{"train_examples": 195000, "targets": ["field"], "norm": "layernorm", "activation": "gelu", "loss": "binary_cross_entropy", "beta1": 0.95, "ema_decay": 0.995, "lr_schedule": "poly"}
Rows from block 3, named by matrix and row number. Rows with one number belong to one attention dimension. Each number is 50 + 15 x the weight over its row's rms, rounded and kept within 0 to 99. All counts start at 0. After the name is the row's rms in percent of the matrix's.
# v: attention query, key and value (stacked) (model.blocks.3.attn.qkv.weight, 480x160, the v third), inputs 80-99
# proj: attention output (model.blocks.3.attn.proj.weight, 160x160, transposed), outputs 80-99
v.53 088:55 44 55 46 49 68 80 77 55 33 19 32 73 50 50 62 23 25 53 68
proj.53 088:27 42 45 47 48 39 55 55 61 55 80 58 43 99 66 25 51 73 58 33
v.54 127:13 25 38 32 53 49 50 62 48 80 69 67 55 50 61 52 26 65 46 55
proj.54 118:52 47 64 67 63 48 49 24 64 49 34 40 48 33 62 39 81 39 60 31
v.55 094:30 55 74 51 55 19 69 43 53 43 70 37 45 62 41 37 49 60 86 54
proj.55 106:53 40 37 66 31 60 61 73 40 89 34 36 57 46 34 58 41 67 26 47
v.56 099:68 65 40 57 50 17 45 42 38 42 47 38 70 45 56 47 51 58 61 06
proj.56 104:38 42 63 56 51 38 42 47 38 36 33 55 65 33 63 44 62 57 61 52
v.57 082:99 51 48 46 69 30 56 60 59 28 36 51 47 42 72 44 49 39 48 57
proj.57 087:61 68 63 46 37 32 46 62 33 73 44 30 30 58 48 40 39 39 69 44
v.58 099:31 50 53 56 29 68 61 67 55 65 61 40 76 42 61 96 46 31 54 77
proj.58 101:47 80 35 65 63 50 37 45 46 46 55 63 34 61 45 34 77 81 53 24
v.59 098:56 10 40 46 31 75 40 33 53 38 47 67 46 43 22 51 61 44 38 82
proj.59 099:53 82 52 66 54 68 37 14 57 36 34 50 50 59 65 24 45 47 51 49
v.60 105:22 55 26 64 56 54 62 26 49 52 58 54 93 63 64 82 39 37 76 37
proj.60 109:49 51 24 55 52 37 44 64 49 54 76 77 41 62 24 37 45 79 35 44
v.61 095:25 63 71 60 52 56 64 44 63 91 62 23 69 43 62 58 26 48 52 55
proj.61 093:72 22 45 37 54 23 39 71 48 48 72 63 48 41 37 83 89 92 15 58
v.62 105:57 90 49 80 51 39 30 49 80 41 56 25 52 34 72 57 43 47 53 62
proj.62 099:53 28 43 57 59 61 61 68 82 56 41 37 46 58 27 58 59 48 39 57
v.63 112:62 72 77 70 40 67 53 59 73 60 77 45 24 38 60 29 46 56 47 65
proj.63 110:48 30 44 51 91 61 50 49 75 65 64 48 71 48 55 39 64 51 57 60
v.64 105:62 83 33 29 54 32 39 44 55 55 56 73 79 59 55 56 54 44 58 30
proj.64 111:32 32 33 42 65 57 43 34 30 65 54 52 31 47 49 59 46 52 54 38
v.65 104:64 25 56 42 35 52 51 60 41 63 48 46 42 31 51 63 62 48 53 45
proj.65 101:30 77 71 39 57 68 66 43 55 57 65 43 26 47 56 41 43 39 46 34
v.66 099:54 51 52 20 59 73 47 22 35 43 23 42 39 54 44 74 50 58 74 56
proj.66 094:65 51 79 72 20 39 80 72 81 39 70 62 72 41 50 34 64 38 28 74
v.67 082:60 25 01 74 70 90 34 49 60 78 74 65 55 55 44 53 49 56 53 60
proj.67 085:49 80 60 47 24 47 59 48 30 37 63 48 51 56 29 33 28 69 59 53
v.68 108:20 60 52 42 66 45 77 39 24 42 44 58 61 38 84 21 81 62 43 13
proj.68 115:30 57 69 45 62 72 17 41 43 40 62 36 47 60 33 69 20 56 41 68
v.69 095:74 23 76 42 53 44 64 68 28 55 76 32 46 57 58 36 46 61 52 78
proj.69 090:70 59 57 65 56 51 73 38 56 58 38 50 54 66 29 29 49 43 50 46
v.70 100:32 40 65 50 72 31 59 38 49 57 36 37 19 48 71 45 64 65 55 45
proj.70 097:50 45 36 29 66 69 43 51 49 52 48 42 53 72 31 78 45 67 58 71
v.71 094:45 41 83 53 37 29 50 25 46 46 66 51 39 43 65 54 38 56 68 43
proj.71 101:70 82 20 49 48 49 59 82 72 62 48 25 51 43 30 73 65 51 56 26
v.72 114:28 41 63 64 61 41 57 55 49 42 80 70 41 45 46 56 54 57 73 21
proj.72 102:62 72 34 37 45 56 14 28 39 70 53 47 44 32 58 36 51 65 05 60
v.73 113:58 59 78 49 30 34 59 37 60 56 40 66 61 55 70 65 47 70 56 57
proj.73 118:51 46 31 54 43 71 37 63 53 57 61 49 81 68 44 68 45 63 29 53
v.74 109:29 81 38 18 36 35 76 47 31 28 67 66 62 51 69 58 42 59 27 40
proj.74 108:69 36 63 38 41 54 43 19 57 55 25 32 32 62 70 28 46 63 31 49
v.75 097:38 72 28 28 40 48 18 46 39 53 18 53 78 48 51 50 45 49 31 23
proj.75 089:62 35 71 40 66 63 45 29 50 36 52 25 31 33 61 38 46 62 63 38
v.76 099:60 67 82 62 58 50 29 59 33 48 53 51 53 44 71 53 41 16 15 55
proj.76 090:33 24 22 36 39 49 58 54 64 48 33 45 76 38 49 64 65 62 68 52
v.77 118:40 38 87 66 51 25 39 53 59 53 44 60 36 58 69 53 66 37 50 55
proj.77 115:46 40 16 60 54 73 41 64 39 45 29 44 83 57 56 55 65 57 41 45
v.78 089:68 29 29 78 87 56 53 41 63 55 47 41 67 76 40 60 54 50 64 48
proj.78 093:30 72 24 27 41 43 66 57 27 34 52 52 42 43 21 31 41 58 19 73
v.79 093:48 66 63 33 49 36 59 47 49 49 54 58 41 48 45 49 75 44 50 28
proj.79 093:60 00 56 80 39 42 56 64 60 46 41 49 53 43 60 57 58 40 54 37
v.80 095:71 32 70 50 45 57 83 29 44 45 64 48 72 32 57 15 48 38 44 41
proj.80 092:64 23 40 49 17 52 26 61 63 61 44 46 52 57 27 40 43 34 54 44
v.81 126:64 64 37 52 48 66 49 55 54 59 40 49 59 32 38 44 31 43 36 52
proj.81 122:46 33 49 69 24 47 53 46 48 44 73 47 57 60 58 41 53 58 47 71
v.82 101:74 74 39 69 61 78 28 34 69 42 55 49 36 61 49 63 55 55 42 59
proj.82 106:35 55 52 57 42 49 79 62 19 32 73 48 52 65 12 47 40 50 42 51
v.83 100:14 72 53 32 48 70 54 49 39 45 41 48 41 36 77 48 49 43 39 40
proj.83 098:67 56 58 58 80 47 49 68 63 57 62 54 23 71 40 58 53 61 45 55
v.84 096:52 66 72 66 55 36 29 34 34 64 56 59 60 64 52 72 82 72 31 65
proj.84 096:32 27 39 61 68 54 62 68 61 73 22 26 40 32 88 56 52 38 68 24
v.85 101:47 32 47 58 71 53 77 77 70 47 36 47 57 52 45 36 50 83 45 72
proj.85 102:48 71 59 55 56 42 37 41 24 40 37 74 42 48 27 36 55 26 55 58
v.86 111:25 73 75 45 53 68 33 23 48 62 48 71 67 55 71 29 40 12 32 49
proj.86 102:43 47 58 68 53 37 30 40 52 38 54 50 54 49 60 50 34 83 69 60
v.87 109:25 68 68 45 58 53 57 22 44 50 28 44 60 42 27 38 48 59 53 18
proj.87 109:47 48 67 52 56 39 38 52 68 49 53 58 37 69 83 52 50 61 37 75
v.88 086:61 65 63 59 41 61 53 45 42 36 36 35 50 44 49 64 52 68 45 54
proj.88 089:35 15 54 68 54 51 58 58 80 54 36 50 50 51 74 22 66 21 71 42
v.89 105:41 56 64 62 59 65 59 49 55 51 88 62 22 65 41 61 63 47 39 44
proj.89 104:42 49 41 66 41 39 55 80 78 48 29 50 70 43 42 68 64 48 53 45
v.90 097:52 38 31 51 45 64 44 62 69 57 45 71 53 45 59 11 56 38 33 58
proj.90 100:58 61 61 55 51 58 70 62 52 41 61 17 38 40 25 71 18 49 55 38
v.91 112:54 52 61 84 59 63 43 52 70 37 46 43 46 63 44 41 64 57 69 31
proj.91 104:32 67 38 17 54 68 53 45 33 42 51 67 69 66 66 68 67 78 45 50
v.92 102:47 29 25 73 46 57 31 27 60 59 60 54 55 31 52 42 50 44 54 46
proj.92 100:53 76 48 27 45 43 46 79 60 70 66 45 51 64 43 77 55 50 55 42
v.93 103:57 46 41 68 70 27 63 69 39 36 27 40 36 58 62 29 54 39 50 49
proj.93 105:29 58 49 08 58 41 38 55 53 50 37 50 35 59 31 65 44 64 66 57
v.94 098:31 68 54 44 53 50 42 62 50 42 41 56 60 62 30 54 56 71 39 45
proj.94 097:56 46 46 48 33 61 38 00 44 55 37 34 33 35 70 20 46 46 28 41
v.95 106:40 76 51 25 59 59 63 40 71 61 50 63 65 33 50 20 30 49 26 36
proj.95 104:27 39 64 49 88 55 45 48 56 40 47 46 26 50 45 59 44 46 74 40
v.96 092:44 51 19 32 35 34 46 40 54 44 53 38 38 51 36 46 26 75 26 17
proj.96 091:49 41 33 44 34 35 55 32 38 55 57 18 47 49 44 55 54 36 58 28
v.97 122:68 63 41 39 43 22 25 43 34 54 68 61 54 68 29 72 49 35 36 56
proj.97 119:53 56 45 36 52 49 71 79 48 47 59 39 51 36 36 51 29 81 52 56
v.98 103:50 12 73 48 64 35 20 33 61 68 56 52 54 47 40 52 51 48 73 30
proj.98 103:40 65 60 39 45 62 80 65 52 80 61 58 64 57 27 47 27 53 29 52
v.99 088:60 17 62 70 67 74 56 62 49 73 35 73 45 65 48 33 73 60 72 30
proj.99 091:33 71 50 43 24 54 53 42 79 36 61 35 24 53 39 38 22 60 48 40
v.100 098:87 21 20 63 44 74 70 58 58 56 64 48 42 63 36 50 53 65 46 50
proj.100 097:38 69 55 46 57 59 38 37 38 29 19 53 49 42 57 74 53 15 43 61
v.101 090:55 73 48 52 33 05 62 58 42 39 42 61 51 58 20 76 40 37 48 66
proj.101 094:81 32 28 49 76 48 28 55 50 61 34 34 34 43 41 67 64 55 33 30
v.102 122:65 41 23 23 51 46 64 78 27 32 53 70 57 45 61 31 59 29 50 45
proj.102 122:41 19 65 48 60 41 46 41 63 62 40 99 69 58 27 37 49 72 65 54
v.103 110:37 36 43 79 54 64 65 46 62 51 47 40 49 40 85 47 51 31 48 54
proj.103 112:48 70 49 55 26 48 23 49 47 36 65 64 57 66 36 37 48 72 52 46
v.104 120:59 34 26 50 30 28 59 29 31 47 44 34 35 28 37 40 50 57 34 28
proj.104 122:32 29 41 60 51 65 18 71 44 60 62 48 50 40 33 46 53 63 60 26
v.105 106:38 66 55 24 68 72 30 40 74 50 79 63 38 46 42 31 43 50 47 36
proj.105 098:58 52 49 64 44 40 80 57 42 50 37 30 58 69 58 51 29 34 45 42
v.106 103:91 27 51 74 42 45 41 43 66 45 67 44 44 65 58 59 55 39 78 58
proj.106 106:50 71 57 33 38 64 24 44 25 51 60 50 29 58 48 36 25 57 57 60
v.107 111:45 25 37 11 58 54 35 78 63 53 67 43 63 62 50 49 55 28 53 67
proj.107 108:59 43 39 57 35 40 57 51 60 39 49 36 51 38 22 56 36 44 57 40
v.108 107:67 46 47 27 49 36 34 51 37 46 37 70 50 42 36 37 55 56 24 37
proj.108 108:69 57 66 70 76 63 40 35 60 57 76 77 58 55 53 52 49 66 69 55
v.109 111:43 36 47 54 49 58 90 54 80 67 74 59 39 50 41 47 42 52 63 61
proj.109 112:55 49 54 69 54 82 49 27 52 16 30 17 36 39 88 58 51 24 38 49
v.110 090:34 55 62 46 30 70 40 56 71 22 78 23 57 62 43 42 40 43 31 61
proj.110 091:40 50 78 52 42 49 62 42 77 57 39 46 61 35 38 46 66 72 47 70
v.111 091:49 23 25 47 47 35 79 29 55 61 63 62 35 52 58 27 29 66 30 28
proj.111 086:33 44 61 64 35 58 13 57 26 18 43 53 59 71 47 68 72 47 63 72
v.112 118:37 38 39 45 20 26 44 56 38 51 48 17 62 43 42 58 66 31 62 55
proj.112 116:55 27 53 69 67 51 32 53 47 45 71 58 57 38 24 44 49 60 76 52
v.113 106:44 42 35 36 50 67 47 58 51 46 53 35 54 57 55 54 75 32 61 33
proj.113 116:72 48 37 66 35 19 66 57 78 26 68 44 79 35 40 28 24 43 70 39
v.114 102:28 41 49 40 50 38 46 46 40 78 35 48 40 55 53 61 58 59 22 41
proj.114 098:34 46 48 46 12 39 58 45 40 81 51 26 70 54 51 79 47 67 75 59
v.115 105:57 49 39 41 46 41 41 40 57 40 64 62 66 52 75 46 28 42 35 49
proj.115 106:59 47 66 81 27 63 38 50 54 70 46 62 42 60 29 67 68 55 56 58
v.116 091:61 65 46 92 37 34 44 57 44 65 71 56 49 48 66 67 46 53 34 77
proj.116 085:49 36 71 20 56 54 36 76 45 51 48 59 43 58 33 63 61 48 54 51
v.117 098:62 68 54 51 54 59 53 42 45 41 36 55 33 59 43 71 63 59 50 67
proj.117 096:47 65 60 24 42 44 62 53 38 46 37 40 55 46 61 55 31 42 33 52
v.118 095:42 78 64 80 55 42 53 45 57 65 48 36 58 39 48 06 57 36 67 41
proj.118 094:64 49 43 72 49 44 40 62 35 42 57 41 46 84 64 27 57 42 53 21
v.119 102:47 46 45 61 37 55 20 23 61 44 66 57 39 44 31 68 41 48 55 71
proj.119 102:71 71 53 54 44 66 47 71 29 46 55 31 40 51 40 66 25 53 77 53
v.120 116:62 44 64 44 30 45 62 48 53 62 68 59 42 46 65 84 50 36 59 64
proj.120 107:41 47 46 39 81 36 47 62 61 49 40 56 35 38 28 45 51 50 32 20
v.121 085:30 30 73 62 74 31 29 54 48 44 47 43 55 46 71 66 56 50 40 59
proj.121 074:29 44 29 40 60 56 58 48 51 47 76 48 38 73 52 38 53 51 17 77